{
  "model": "image classifier",
  "dataset": "rendered scenes of coloured solids on a plain floor",
  "arch": "mlp_mixer",
  "mlp_ratio": 4,
  "width": 160,
  "optimizer": "muon",
  "grad_clip": 1.0,
  "ema_decay": 0.999,
  "batch_size": 256,
  "epochs": 20.2,
  "weight_decay": 0.006
}
Rows from block 11, named by matrix and row number. Rows with one number belong to one neuron. Each number is 500 + 50 x the weight over its row's rms, rounded and kept within 0 to 999. All counts start at 0. Numbers have three digits each.
# fc1: MLP up (model.blocks.11.mlp.fc1.weight, 640x160), inputs 0-159
# fc2: MLP down (model.blocks.11.mlp.fc2.weight, 160x640, transposed), outputs 0-159
fc1.212:437498514536512404519430562544537451444513500532548500471521525510476470619513532491405519537461504458472461516456439596363559538453465481518519663524508532619433519488467426477586528436521556513427527460536492456412538493563483489434495477422436468561441452439463490436545445504508520613425419559559437448448485493585466477548461532535570554542485492503462474521479525441480446563490485392515460418529467439529514486543579463495559553537533551422453549568490452541481515519483489
fc2.212:506610411467418446537596512540441464561475468580493513391462473533533483499522508478481515402448408462559464499506618454501610455535508558545578423522524393480464430515496503524500451501484465538637515521427527468543458524530555535526543573538422491506527578478507486481482544524527519504453629418473542514502508543520501447367449474478418473453482522472546480475521540492441472499526546546483533528412444582469468534480573485411531399481529511565572517476502564590474476545508456
fc1.213:498457500517515522483541476527487495484480585447499469530457536446517496539415597547529467597590484543468589518498490440474527516467516533564479555532581486503547503466538491564522492558528432515513525371496572408589482542478490424517505498596515447443481466583448492604480373450573466430509409543484473469490518366513475481441521478451531529483545491516526537520487443563511542458446539462468525545572496485414569511426532553421554393543573442463566541472567576532486355533501486
fc2.213:588552525441496536537445544485456565539539419531466579446447445643513523427562448434589555541389512471567461439493446478499472446547454523452561440464517446574505429534502441534462499491439637543423484665534420540441534459414492532512510502469472511464518463491563501474503574530457506479511501499502473485476497623453504467524489479560518462487529502470433462453533538439449525517513503586538455498448489539526540592497501471528447636506473548547427484474447472484517600425480514
fc1.214:389540462448560479519530502596474464558457479525561507514594365335514517543543414519498527449467475505481572465432577582498537456488480535427475562506494523480526530479485490459390505484402478506554505454465481493450486596503512510479327482472540518560546468515534543528520533367457541530516480488539494536533529467431496541499488558581509514525429529517531481503574434567523528491502526467446417583446384532493531506567500460499550412502482531524451498513608555513582541500543465
fc2.214:568492660525557530431543487440488498469527471455457510416457645567551473492519527514409540575488455428427481536550524431500463480504512519471435431522438514514588476534574467497506515494579488474565380573544469471489448405447496432497604541477489457455461473472483526377439512616487436430513486471505487485512494526465452484566509426565483521506517560487575521516469599509556444565568441632500594463462563458521470521515458517556455533561558507501532485478482452483455467484523494
fc1.215:608514475441459510325441478541496603464449493486588604468544500524523543559480525530432521452515461470551514478523458439539557399492492521542449461328418502499501424525533441418603526532583572382489485443391491543518497467539442487502519561501497497508479487464498521491506505510386475473523530495492499510483538476470529422433498560450527535416463506506480539442510428502397553455536483505468550445504486478480497453593484506515517450440573484596505535468517575522542403453504501
fc2.215:411514543673513525596504487540451410521610507533465519518520498567525488411465451542554454546426505503486501492531520562468487505486460496523473477514511536533492496460457529592501387470466530511479395693546454488466491491402506551508442507516481511470473557437461483619516455532453526416422523490483517495454472478468493487501536473553521394520561485469483531565481411490498443523533558505575421482554569584551536497419529427538556617510460485407467513495480464520452509550443516
fc1.216:545341497465545430463427432592471532504420515540455544449447542475487517463521498519449421495456478469500429515540546476548556435534519505458550622513554490467457491446547545544550462549456475477550522487517514448592561516402489497584505437450490473509525463451534504546495507572585475476515550516403513441448540521417467508564458485502500466344484510490441533510514629548519479531484403417466485446453482408543488535474449562480531506502568602471386563477426497456514473426488463
fc2.216:447574442549544593506548504513491403513597487456529457587469587435456467550475516554419494498553439579492434443516506437594501525422514522456522383453505571513463471460524423499478510416508476499445509518498517483463411485562503521456406571512545499500511557619480488613530421515456470507532508462514513530521499470524527576426441481451477518555546440525503459630554419454513475465487492551520613495462449549483543529536546448470486512520405381520562507472540493553435579585448510
fc1.217:477478522535532508472488453517599511542398566477452481481515513513504484506498486612468514544451568463539513569501574552552500545570478449510542474474503540513500363607466573512568438541446488390560489417555541506497474609557466414593532526461462575462486508488495567411514517617548587600537507570616499515487462457544473494519437459487536477483460455433469432530524477509477395481492536439450494406524504554551482476519497474419408411574511450453512483510537415453461491512525545
fc2.217:563479574470424526571545409523538465469579430494539479535464588530434456464451499441441549401566557472490461464552509525515481474569592545440550516551536484507485546421546552504470486440482458579396548557519448519458463459530574484542456568488558464503557427430452477464507547513586532520408452509395428487475446518520550550506414568532427488535501551506503564444502549485567531523540457449466447565429491405458533497474485464488566514553448538631501424514513485364558506525546481
fc1.218:437506497477522443422522485511486510463526537396591458493534456418570479459606459506499511430543425537504435548414416442506456482445559545543509507443447528545515492481483556429458514496532460474488509468526467512570427545400481337517513427527515458488471560530529513466549495507473537513391516485441635469561502558420544452487481543587496514546449533542525423566498496470566551459553451499482542500464531494386540476506475401504480420503446420446534572467473430605426489416488491
fc2.218:530498403428391512478432586480534488553497502483538556478468500519456418473464606514478504475492522513537480414530543559546588476511557518467563535593563475472554600535486495496504576541519555421494514495590552419527506519613426674472444459422467484482426505483452488571437538571485470516430484476464482520453487451536394553503500410432489565517539495516472537437469452535460485458483519457598503492505518446446482515534517484468498502522576516513446382560520462524518525539372575
fc1.219:531518545495567509488509514547516508518525511477328523462503460536608463533548449495443525555463475531550526585531580440473538460505515456535522426499596539379389564484478478507556489461451528485571501541569535491430559416471461487576479559515509502524427457513499505495528566434529521562454572462414493439465472484473605549512475438527512500535461345556465535494564483489462476469499461442501494484470392555622546605463552535503451519478533447441570442528500514512406450474586502
fc2.219:503453443588444484487551428481459537475481503462640479580535478492456500447544577544510405465534520468477480428550528591505468487472486583457450518473501506575541546553496540505496466480514428532459552353471495521505484494502527559486508444558566515472591553447568526550489441577450534449491450438517559505471519446602474482445514592452521464460502523530572485448512502508448529527431550470468572477406518450439454405501478458489568473604463485630532494480484461385637566510449476
fc1.220:625498492480499452468376442511579597502421499483484478540480513422429463515518513512533437504519574516341554507556460554486563484444551523483573564514537509559402542536514493538502509426468457553488530501522494630437544448550474480481558521507466447545530511473545398441412492448515489474557574515570526487493465489422433457407540478508555484445565467474505402562492434554415495538444459427510455498513565455509483512612454471408480521411480483507490529504458538450509481397551481
fc2.220:466513432556580527516518506553510391484610499498469440426538434533501526508411537503529575542489423515724419473480494458432458498615536509507466477510488428476552508470539510474533434461514546399510472472456483414509484485548531585531506504578483553427496517520508613516558410485422523485489485521511460496412511480477563468579430515494429504548456412495507546483522601447495437496494515533471489518498427544435462504467488579560585555510494556561498474474468522465490587556418482
fc1.221:463561548501520454475489476489400429448460485526468494400497537502532494564560530567434482551535446498545543508394532430517582479506521510382442569439493530562512519425523473448440462474527437419449525498496478545404463459563578484447507442488495563527494514428467537503474535505490465508512459567523532389589385527524427522538489489388436544469395506485493433491443442425553516425506486502516511472439488580570540554601525567512502551452568480478448557519418561550556474492559613
fc2.221:526478461487538597500498474491548557538560475487476493558510400539419583429488495501494514429514578463454473387539497559519461505574440530475512423546543388457488505449409473509586535512493520489491500545491467466536505456488501496595493643517519458491479575504437473487556415529582560468537558419512439593439479516447529495485504587541531522479479468533481607494526582448479432575544439444527536541496464531411461390468414431573511506561408465557501444519554464430507562461500416
fc1.222:402609545439457582469432479564492549541419496439498547465539513512543508418371394477453467536580569571527440442516502507502532481560518545544573526488487498404551415522478553423523571545438463565582504471504434494514495533546522506572549482497501529529509440532455531535465475527510555557486430472581600440530480460580514380427484537543463601504406516490437523560467522596501474516441492509483494568489390567489569536452532508511486569552478545535493486438564506568456531492535525
fc2.222:547437518555450407562532451476506490433443533513600543444456518563394420561543585600526473471426461513456463544531524491525523511448477443501475496549474467588510526439459455654464452465606451553455477556552541527572510460437493512434478400505504541496468528553497487397579474521531488543513643548473424541507490480562528607539465479517533463432518594483568472525470451418536481498489491506583462454425523440474475548540463498530553533419510484584457481476475453420545511478467513
fc1.223:593552530517448513542471602518410524556526399517409553574506417426445508507511529534439547487504563518490450541538418483514538387300579494517565539412562448509548509482476537542508493561544526571455483530456536482499464484579488501414387510618516494474531469508431513587505480428528392480549495477448569541422534508534539500523444514434534459542561508599490498475509468525456504476433490501474465462531472510523588554545438522488457500458424497575446528504502512493525443462561522
fc2.223:489425518401489595465522516567634444461495561403554468539475579505556505453441431497533467504468540516464529435464472521482486564640501478574431455542409476522519441463544488486591501451473518487530538460472451470563448408395447564587566563526517546602474533515579413554489507561476559490498440488565458468556512490520432486449486465536510532419492499482596491497544506475525536449594515420492475577499511507405437389425551481525542557476532508457506444554462521484468553498537503
fc1.224:450479459479459486564579481467524508527497499419514520480493539488442537551511451521460526365570536467570480583529457501472449449512449517508478481525574573567540534403518412492503448512511586487558554455556535517441546474516517531422526544540500575494359447408561481550571513504506472497441510539502567579436553535534502518537548498591547498450526500512586427421471491551522472573501456478498528570576468473537555621597407532471541522525373531525444456443446432477438548553576556
fc2.224:585517485499481559461474438564462448428561521515494517498401461588510563461520464469478548513450483678526511395467490514519508443562499409415515505533410464455554573597495454547513557543411514523552439499476437539540482495519517453502436489546440515552499571555454465475527460530477447525486517480503519432561518453500467544509528470479492514441523520470418600593524443540477537468482512526488479452533505437390574404465514502577515487486650478539569565494516589519489487555419387
fc1.225:552346455488418500518544504457455620516492479564510478439546512495533516540504473590617437556442532491563456523478478572513548466472462508476420518533517491480549620532552502478486312426506550550485538404538533499453510525526529425480534587515515475367445524539550421487491527486452473554473467536492522546455504501430582376528511501433529544519498450509599498525502462476417582464511502514542584440447518504514596449504479484532485476518535449575539479452515470576541507546514499
fc2.225:542667493469468504421533524555529332539565445452529498483627472473535508445535488531534482525432464519517591471558509401453445469499581473475509471488516503526541469478529448491533637496519472515472487500569498431472497468483541538505407505528597503601510425507477535398427504568505549545456571497473411477493468415543542530471544483500466512477486545510539542548445456423616525478476520544539464468460464504516362451556496532501508454483588537445446510501472497524510408457525580
fc1.226:472531510480524488489512445532477542537496442460581415521576462411491460450530543450445494493556523468507537562570565579527508456486422552527376406458453582456387496378469413536438420486439465555532494460461479472494482567532468504486509511453555495353509577488514572403434512487480543499514561533543495465522474409444530569440438467427547530474489536459527428545527519505475528533516478592517445504566520483494557525485485521441554442499556512472507462431678518497505599484477467
fc2.226:468482581572572453528536545492581525498432562555492425511455555524470546610532533514636409461412376485475577363481429617588509591465499516521513541566497407392511451522479596472485543524513554479458488526458488502523416544506540495501575449485436420509499512513506583511558486442436549428427495503450486440539481544514498501527543448475482511472479478519546572486520402500520515559569497490468511483509455396550514508437438496564422505449537503497422534478502427496510541531475474
fc1.227:515499437688479494475479513524541586457525468516510441549497452463595538609392511554578418535465539453544411545518584529510555491464478452530563480478505531487508560364456408524425354553478468532484441460507555563468494375477514482549468587508450459498440490503476512531411469491564578545543528456568552471451541551525488466528517458494562480522438517590476400549502499549552498459396447485533494483504574517479481565531488515518526484545420500468472504494497557486504480508554543
fc2.227:562456543389473434534544491487548398495524556408478524532519433568458452418543474515497548527522500541532566457467498490486445475502485509473443567472501521503551431513471473519603613498551594517439536494484486489516476506461494515537608465506488528456624428482586513438583507561563551399473424479521473487496456433480528493554523480487405582475516542462425542471497488483358534472615527443449540517592482510501475427548510450472501510520605455481573480477561539432497582386480465
fc1.228:592486529567465469468480477529508490478499342470494451548448471531505513514534511432458494501451545511543457552527405615534487526515481552524556464629502448452426498588483524490426523556474400530491530526569492565515487544569420549460528485469469566466601522480471598505480536519453579497540480562499473502434510313504504539419549574533511525464536419460450585552410574468436524435533426532558473522543569481539504471424560483454493485497595475517526512540490441527495508501581518
fc2.228:427400561483483571468539461521506490455490511552465476487503422427550519706498530496606537457456461416485635435465422482523509467440533464532503523581518477448593506504527538511553502480503517462559498456487515494466439513474477470493465556421535459496432568572466500497554517472570465535540496471580535492498409628476523457493522467475408505520512492504524486453491581486477446457519489552452541523410517553445376508541591538441484481553443477596537422385519529488476546523512561
fc1.229:508510548509516465504552552453498476502422432568432607422589535434456471516494493554440436523520430478469465514500503461517536347522532480474554525505555495493588611442411491447518471492524498531434478483524519480456449467473510511465395465335504464551555408465512567480569506535500531523511452505508499501535474589456485458479344478521540544456506513505350492457471492568481546514536516562508469496494554500482615546508510554521520613575472435451463462496533559507470471599508433
fc2.229:454478424574480501522471466513562485510552569482509497414459430490487555503548565471525569486497527471522509365496525474490519497573523477496471433578467533498453509520556467471472538517432494392458528520499537542477517467504469469525603630630493533510489517548425484493468460512594483473503668387491530498520453431466482570502615625480473551506537468502570432503472409429581363455517520418497504564473420557557460529495467460570520472470487461521505530529413457496502546484514498
fc1.230:478394514468450550442522550541471533473443541569436480478491530501438552513470418523519455471476450505469477470560558400426485459339505486526573495578479479514503625505519515586596386470474439575507449531505538525535541498328540424505460431470498558524524567564505514420457459487441474444433479458532454500483439539489416541497456565485545481449484503538431479535514542502571498429495495457543609562498539542469458400523529543530460447505502526541549472502487484517516384577524462
fc2.230:502503496515523548507425534448466423503641507429579498506538509546591495512480541513480491432507526515546466474500517457553493484595509570466488459455506559505451308408523482385467539533425536504469433545534476490480470539635528512466551565524491459461535429522577561576601469558539528454457500483454557545504485437501584496530536485493495539527481504533551481588489421462539468590459559479481493447471438487479507560474492506445453540508373420496449528503425422537421599465460524
fc1.231:527543551534505533485528562568495511308516489496503543465560573434519499557443528465380436518539498525492408482428510414510508382635520491465418512519448517478521561427558488452531539506555517520558446546498546511499443575527442451429397478516481427518468434487490477528598501581500568479436482538487496451494446514588467545537405558517513567476471569480491466475475439486529572455495592573475483544521587535450510516544502586529498543589479562457513543491507523479541506397534459
fc2.231:410484561599521549577459472372571505527465405473561516456400462581528605549545471568542424534578503393524482489451538521472468596503558502474572537472615473492512502544484528544571545479490546455503491556471436441509445482470569515562481535483534420537518459524532474507546456460456501442453497504529470477526486459444563403456601535402519546493505452437469526592510524544536403637499420519541500498496465538491469544414455459470402518501473512539503526487487514464405561512478483
fc1.232:432461374549415487473538518482451477446489385480501568517518499467493450463544575488497561478462496433547467482466468632468511552484512506389512538528477515498453577497432490429567491417532596457620559457478479493508445389448538586572449476531508521519517481468472524447548506508448555501461517534460530498607466494541476452524477515591505478611530497493494484459465567610508572521574433482608512465552503519442495525545509455493514501573466557437438443551493545428626476494585529
fc2.232:504502544573471581472444430450584521523544541444431454439467544512484474432496412496544426436505467477560532462468513411486543407400453499512522480486599507482495534559513458591461439504510566529600478471505513480471457507447500568505498530383561486554413498492498471577487545482589610553563493460482431500436543558483450432537466575449647472531545529496464492517533515443389506494539535554479458518560440448528550407488543474614556504495454519466421475530495539525521549532568416
fc1.233:530493435500454501413448493446418597513417568547484467418419519499528452538485463517484573512524482482442538526550488480494503505542481471551561439518434500605516387440576500518553540520485582460473549441517455517510450554481530567486456419491530424520420495548396544416497566458556602485501474369541470525541462500447505482465546613465480548572549486520557559572519415473550562497476511430489536540535564483467438490549572478562541358463525443529469489527521487492575434549581523
fc2.233:446579478597439584525536546619467461553548477475410480481528479494477516499410527505493442591514541473581480467476504488551589576511485483533448410413458506444468461479439528442496477492496432513527450646490475538499541554479531432503565376525430536504387462516543447530498475481409504523462446567502653527495438413524508508564522445466604474573412513586494483443510569510479494512516517574593565506512456541469468449433498525485503607445463521496513541524507487521500505477461484
fc1.234:509540525518569466544542509561492568453474477436527442535491526604591527509504441491458530497534408498487437455417413478436496458622427506451491520477458437457510438426486469491583616484546497507467459558566508511366454425522580532468472494491559545590523492530476523511536489476487541490479556473548419535502555533443615513450450518550519493389492476492506526434558425500503488425484505530617504451424560502483474523450511511539499513585586475484465536552433476642586456531534574
fc2.234:525561491572399499498458536427487445470578477463464491497551514505471522473462518543578430460414540521450446525457552439514597548490449505586520577527611474576529568554553476549371545519478556525458503492475514526497486575548582532527357513514446467490484507387431546530491509445380491555458499481420562549543518535534445533432567548476467469512514451547390453550522490518498521506570439424457407472551489510491441423497505594562466477521470473465495586417492501542510570540465466
fc1.235:514497496479520584468514435560523525569600442486522535549539461473495469488509406448558511463439443480429555506493507537554529451519367456484476532497588500513504571545489443438478427453518472418555485461526477584483388517445477540483521574543503484542531395490533501497464529470453471519402614502474545603516406471554547585420386548504542526556449547501575584502499487490495460535572491578524422468487402571421505585445524499446451507480477579426480498551572557511434475520454505
fc2.235:561436506484492492595439543484395533513454528555526468478445573402449544473533453467442521494510417440471480528563499457442513467575551511470522514426533513519598475658496565544512425514430481558503574515474566420519574490537487471558472516439457491572473516447448539404466494459523478527556497511443497492536558457503479480540545491528464531574540506482407477472452440505485502445437473547416565530459548478565442505553476467611492491536561396496508586530447533401679484494474511
fc1.236:565611527429502517512468502495437536507541388416532514573511424340464434564478423539438464552556501442475532530540535458447529559474523482568502418481426484425461451514511498526433604547473536522512582515482464499534472497427570439531523586487467453526576499473568546468501488503494496426524472535577407549532445491505548514438492641451506476496461500485579590440514552545500526524441486452553552469444444574460470537529550537534350548559523488500499565514512464477507538544557561
fc2.236:437386437506432503533483464504621449490452526508472523503432558648447522469447591452501512457381472519426577467507457538570461567527525534543414525562522559525537575470432539540519453472497439527469405475509584498488440425492461545561452475497508514642454611499426528466500465483395481552561468460509486502475493572573538462521526461427545528519594505506433497504501532432500536483540509523475514496583538491566572469457456603508548497561467441535447523516425448508473546453529481
fc1.237:537560530472588518419534391477501559501503438530481487589537586456518415398513546388571533503534501567530453540479499479382473498500465534553537437435585551493522560542462541544479535384452436540558476456504490432593493460495460463505535486498428456579557552456524459564494435561556400480476489435590396488484508487546571487593405551402492491451544497525506525552418489509504457587533455498522480501556435556448537379518445473490515498494480505514447496583498482488554506534478488
fc2.237:453426511475492439551501507573504453433519524535455436450570451487460469447467450699582464455486414477628532603447462505471489525435546505489536497463491505506467418546483471537615430509537464476465493486536506478498504521505535506546436465473648470553557532510508502501478579373508494510493478491474447449544459521488522587503512509515476467526444475451540491486508519492451429544531468535426421473531577541555454597478564586538496514585518543402561393476530581457434528548513470
fc1.238:509505434503484445520431484554409451480462557543481493502480495526475464459417518550538434491580436515436410543484502506482406612558454386502501485521577483514560527456525559555517483520466576528487531476529439475469544535435521452536504547471480512517571541456462456475491546525498559466641532358549452502525415505586477511490495584504555602467504493505588499469503367534503538447468494514494572526500512484527563479502469602487434511546472438485518509501513603533623414386595508
fc2.238:542491603478509505404461545521603608495495513424475539525544571541511390519459515470484510417470527460519526489432455500501511520506444520558503455405503526523355468544466564465474494467569498402540529440441446493543480508505446533434508480485525540557391506429538515455506521496532472550428485618467499575533530463430471454504454456488461479455521577541501441518483563580535464557540569496396399488469443495453536492591559566623489507511577481525470520510508454536430617583465514
fc1.239:462419550529492565515537472527466486491485410473502499524448540477554516575515516485470404538514497490489512558584498515460522518501389474476503566513486521481535528481420408539525533490470648495481510498503471439403531588480496541477537538463470448520477459527563443481502420485463505555505554592563483510488449467420505504542502563557518538529434586593523503403495472579577523431447552530466511440494541540560459229523498473493547518475529447539499450512442548565513425430506501
fc2.239:542569402545583585445514480399471492475412497520428480510637471553478461565438562537432509392451487473478600528511491594501473442510623557490398474484491468535510447523495571526470503482599387485530552565475607471467455397525467521528488481514443540463560526514465448472418475482499522555417567568478485526544495520503485507476567462474461477472550459459419524544599487486489589541486445538572512563537436482524494587468491532446482496528542470501470448488556540515487438571422532
fc1.240:504488414548579466558514521536433353524467489451492578422514534540485564493481445494481398573521527604540478511435472466474424547457438518574475474516386469555523470596397567518482525549405474549509545464605492471424475598571530562480560464479505479456535416520465510464445418460514446519547487489545434510446540572595456384487530518454541510511485523485481526494465580497531531521518520496507471514534557524479492483473475586546403561493548419593578468455560487526549551538547487
fc2.240:546461506478401543446455510435556638469516546541481425607516471474522534542532538403473644392462489457471542609524611500513479519509507482524501498471524460481454535378593499540571549504450517464543461523460506495544560476477505449456464463572529483583483565477519436466500516447507489446496543505470558452496425541499560482529470554454578550479437510499580426503524406518534528449410484437590475426518503445509595514489511480409566561427468546463445505485532522539405578512472481
fc1.241:530500540493542551416520492425502440391468555532444525520457548562566510517596484485422496496504535385466519535503484466518537389473497499481565454526491441514509445554454469444528477476471517481375491549427475458452538497494461565568402499469504449449418556572373484481535536552419482529568563498431476573464513516489585521524469421559521410467555575521403442620555532487540478528574471463478560515453530524513509490524484565467546528475445491389529551608506521469469584449570510
fc2.241:425461498430461469520467411499430587545540471466507493560500398457449458468450494570531472411546497559434510470429483479476491497491459504520531511548578509469454586467563527534564491596534469508675503433497529495498494555437510442463570481533520572607564473464599500586470371475544513445495485433539537533518472538407428491523529531441467556550407397426523556465523458516577562421489543555554500557567424500521505509436472501477499483485426518548472497453497513530539442534511586
fc1.242:571481498529567530545541487455476524628488527489536535577516493462535418438559526527523466479504529394539538490463553428510482511497516489511463492448472433474483531412581470597595483532585505498406500509464512438463471539430501478466470453485502423508469485421447475546503525492478552501517382538408485468440462524547424517443571541523513443466477429578472422440486424465497441510409552484524463375561498475506424479449406414504620450535510593483550465535515500517550483462388602
fc2.242:427466527496444502381410473450457426453411498396499484489594462549526500506480622453592464459432476605466508558545470553483513493464468566459588509531485544510564482486488486555469490486510490474538556572538511550530577534530517560466521442471522499593513485502472525429472517479470390554504612472512548421562515466552531489514428483442534488443471632444529525555556560388532534493500440501423543527471399527524497495566512466486535509479462409495437499499522488479590573479553380
fc1.243:448517453607505490515495550535549437549447454480470482438587455552453502615511594466404592451604469371555444439573510514585501521518519495468466550562504528501453476513543453498494426459544398453463464490465549552484543508532491454509490471542513483514480451483442581456527543534476468448494512560478500455572499554515459472445539574555544586434527590545534367524517429448406608528566545494561472457501592508457531530446514439462524552526560487490491539477553478527474497499471363
fc2.243:505586536502546510557498440428503517558472388561487424496394577578485447556575386501460458471528518564518547502496526500483481506497485655618512476528441417457539524498544506455435415560496575586396512444502435477535502469551537520538502482473548476584492586513576497521464504501492418505460512355511457494512545519518515537548481428446463499503554443529523568500432519509619473519474390447534462544483478469548539548530493529481438508487444508512529406392448492530481463475564510
fc1.244:466489566581521683406536499570539505444535490537379545547433532461503554520446447497460525473482503448466523481525429551515479446504487494480477463469378495494495547486512485401555440563480474443456536572503451454441438472490603517525442469489419487575469532552471527558510470633544556456481523463466483518480510564565498426460437500544462501412511499467547501554550520490512479560455485486517513575522578484531508426667530563439521482450525517442474458576472456473536585537483405
fc2.244:552484436463472486549489500526390452541522454452488484449535434449477542501518592530462423559492476560514536469373592411478465539531542484484420468472556458493587475523479479501469517556559468580467541467486533443464337529481493515570503538571549604575462501444563473512585378496468435552555525474583548591479508476470545487520566508511570522486504455459403543485455483528487608533520517514515466438565487479500531495392458493547426539475429502550521527509577506423476404448549554
fc1.245:482417500455562498498530499523475444471498491407484584490494542509488524516523599540498550515490444541514516533453481501462501331448483472494460505481488546401535568542516435481534499462539509510500469440473457560548466617493541528563531492515581526477551486566441514481482589496454466410521490422484492471524521464441482473475518254540484509475462490576538445437416483510504531518445516444487520505427551426460453389576556506400527499505499641523501464444460539558557505480475433
fc2.245:538467577447570528464396474532464587515509525515444574513479454590484442430492512452523476457566459609495523543424401562532467517533486538488558465524483488510598492388504423595497518495452533544514423488582457473485489500481524433467526500626508484488506528491564561510509413458546495458476511475382529541474514517483556616496581644412556536438530518546510495472480498493479434555455475504491493456452524459554479550447507611491524431508467464520531525492480485533338424454550494
fc1.246:492562528461464593603506505460405532447503449458590607545496432510517440437497472531469499451491491485499467494521611530514521482531504525534438465559509406457487456492449531571519469540491541505527564499512388582421331555508516504535590488445495364501491520613502553529467568465495538432533554595561441494446531457494507392479450464559529458480545503446483509543534507521427453507543521453568434511515469392424454500522482484467487543488399499505481593468533550528589533489514507
fc2.246:529419475547516409492539558558571506523461529504450448501515583525462520470453588498520458478494535506471455515551404529602455491555497486479445497482466613440538524492520517478557522546483524555527546450552560419564632507436529462416496405501429557509447478467498474498509486515461504566567426553487545472452485682501483501522498508403494484501466491502536449363434558581543583495550514437557568457550474467508425425487487514576553469540506493541439514417531391469488428466502548
fc1.247:430399448501457510589524532400478474530584523401507492466549484492412479418433543559465589438514530490457504485532449464581506538539514518530482456520488514519498437572477529507512444586494520440436463435518502558440477543431496525521484517496547443461525520442539471616445527609470466537531573517432408462494575499510539370506549515592515512500423472426503462549576465524369426538446524514505462502471487460538410479491465517533401603522571393440498539533555514478477482504420514
fc2.247:526533539480527473463536455536481417472485546515538467520510530458629573504502489433510488489508592546470411582435480550421500507481505460519579502463524493509478512399565465467428593463571548573487398508430519537465536480541482526511388488475507554648532451483454453391521416578515469578519500497487526494530404502510480492440561472475457428465541447481439554497512445474733473428487527520586515488554480459536536469531510448505500553465443551538572455503491493478475491489471543
fc1.248:504573512426475477534584535436517413370531466454570525545588483500516494492520476592477508511458527575501511505391491477459473472555588483561478488538447424439456512472544526527560514440501529543559370498400455511503478431435495432502430502502493482488531555426484493485475540438428405504558521451469479396619562500410540538481483500419514480426435529505511479530477492464520476563482589423419471431493520407461547479485544475437538527528473587607471429503522440492491567538565439
fc2.248:412501436486473494512473516495492496594471528429474522415401519381411448410500473538534540446494494432457436562497444506555515420436536472467533516495468493503511466394505399475509573501420501545508608490530514559521502468535600526473525593550633421413521552575424426525558441528489565495558501491555497538451516438524480519521489556516471517548542496450541423455475551606502560470462482577502512555555476579548484534523486623478516434503447503396520528481486513581510522457487566
fc1.249:527534527519508359456513467561472441534332413483510546504537363516564433526461513461506470526425461496499431499569461470510537571538555503511536536519458491476535507494482554464512547560487450478564532513565441472455558511527570492578459472432475400394445511525505532460464570330514582510515579503437562557490536490490507494520504492491471516458570523525394552459548507405482508495507584505453498605482516465502493520649459508495531496538555507502559424537528448445491460522563459
fc2.249:493545418614563572553505494563488529516666470496518524506445558575399606536528462535606462509458514537395494452489463474595464453470419530452390461506517482522489480404533429551515496452486559456454487529464560512468460477490425501441526545494496561390507587486522504531531458587579577521499474468545510529427398528508479524505534524530492503496510495579623443509417467550508430489502545448548514471516489544472557449451444549470423541458425491559480517507491450501516448450412506
fc1.250:454461417519481451533444532473512469473467493557517490546543459544479498544468561573474573504400446547497531455487586681469495544502530484502479491563500548414512542541457547503488521481505448471413506512485580496483436416513463476511517568488572570557427322504479594535548525538559574558458471496503460575433512512645528468451539534535538443494577597527548508485505516466576549517429486536566491528547435521473400472445491505511484536510515452455481484485363488532435507507421484
fc2.250:495499489490501487398594464552446462490478464552566484465484444516483565500596440474491460536552513464522589525466450528500504438467492485524444515479476462517510453465525508559395483496438583522486542480596500504434569592560516499516550507524486495445476617464525476450519462517509380459492563528564400447500408506482413492479584456554403501525467554480451599480450492535480535550608555477572588566549560469438528616479562414380488402514456525540572447547569486472515479474482504
fc1.251:520519466578482517503459498565448511557448543449481492591493512494528540560462459481562587501545520492517459527445554516510536474540541554491579384479392457529427442485514647541482472457550489552445547513499489482435465532442530589499490487498465514528411512504453475480529553461440490496576421394511502511471554513535443502487477521451439489555391577508432358469585495535578452390561451537454461451473485462546514545510485512506584437578439619476571468516535550545530515414411506
fc2.251:551430544505459400500438481424619506461575444412520479450549424417512487438517538563490446479547519521556544581564474555431485436446510495453369523540562461471588500475504485483534503474513529466541493550518473555524482466489504456463500508479629431456520505502517547513530441434461556563498557526540529508453472417570547459516475549482500482522463524471593410432578489499507676571559515506494463507540426566511538447538559353519469580469495460475467523568461479430457524516544496
fc1.252:528518559477553465402547464444501522485443603593482467501579550497416421309514520501631423460465449521543523556505464467403551582517460471515453499484455560524620548475489492575534506541498507447476604475437488510541503505484468496518543480536319449521533423433491477523537474468500582501508502553453458513536505518483468491507457448476479510499575590512442595471457562460559506506514439517447448487513521442487509542427452490477532525468393506512531510481384531542455524515516483
fc2.252:379506450505471579508477494509520453474556367517507501515496489477534520559532508551556509487577424491506540484532463506543486412519485524475532471490534540491364494509448533422547459429538530483418486458512467367380453486528586495477526535528687561533490527520592517450503425568537575410459506415443542477462402532490500515570513512476446492523526482529486416497576423450487475535559439511549547600422447526521478566532515465498483515493541454494440524507621512497550433496484516
fc1.253:460527582459521492546474458482495506564518554513470598492520501498468421489494543416543516564483524569480595604430522506508469547540447405471489560442558511504598494520519457467492578468497474493575594512457530495465519577484488446491542507570486575512449555437534488461499518525578386474511395447477543530505516484472465563439548482503440554467424461512490408447613550476537500508411589605414531539460556518572535425508462529554522432428527531477506558409540478418486459546538372
fc2.253:508504433470470494574469552562563469519500425470464560512475579438561511564517499548415571468500481472502524458582496585517468480469532583551518442526589488537432464577544442544515494485451491494531402463553442465504498434448547511543548545561455446504461504570497522495588515438388512472438670490505453458467453467444521603555491541487574528480573543454550475504464421544510440495499433518561472432498519533490485599530531386440456587545577457456502424471463450404502514413471512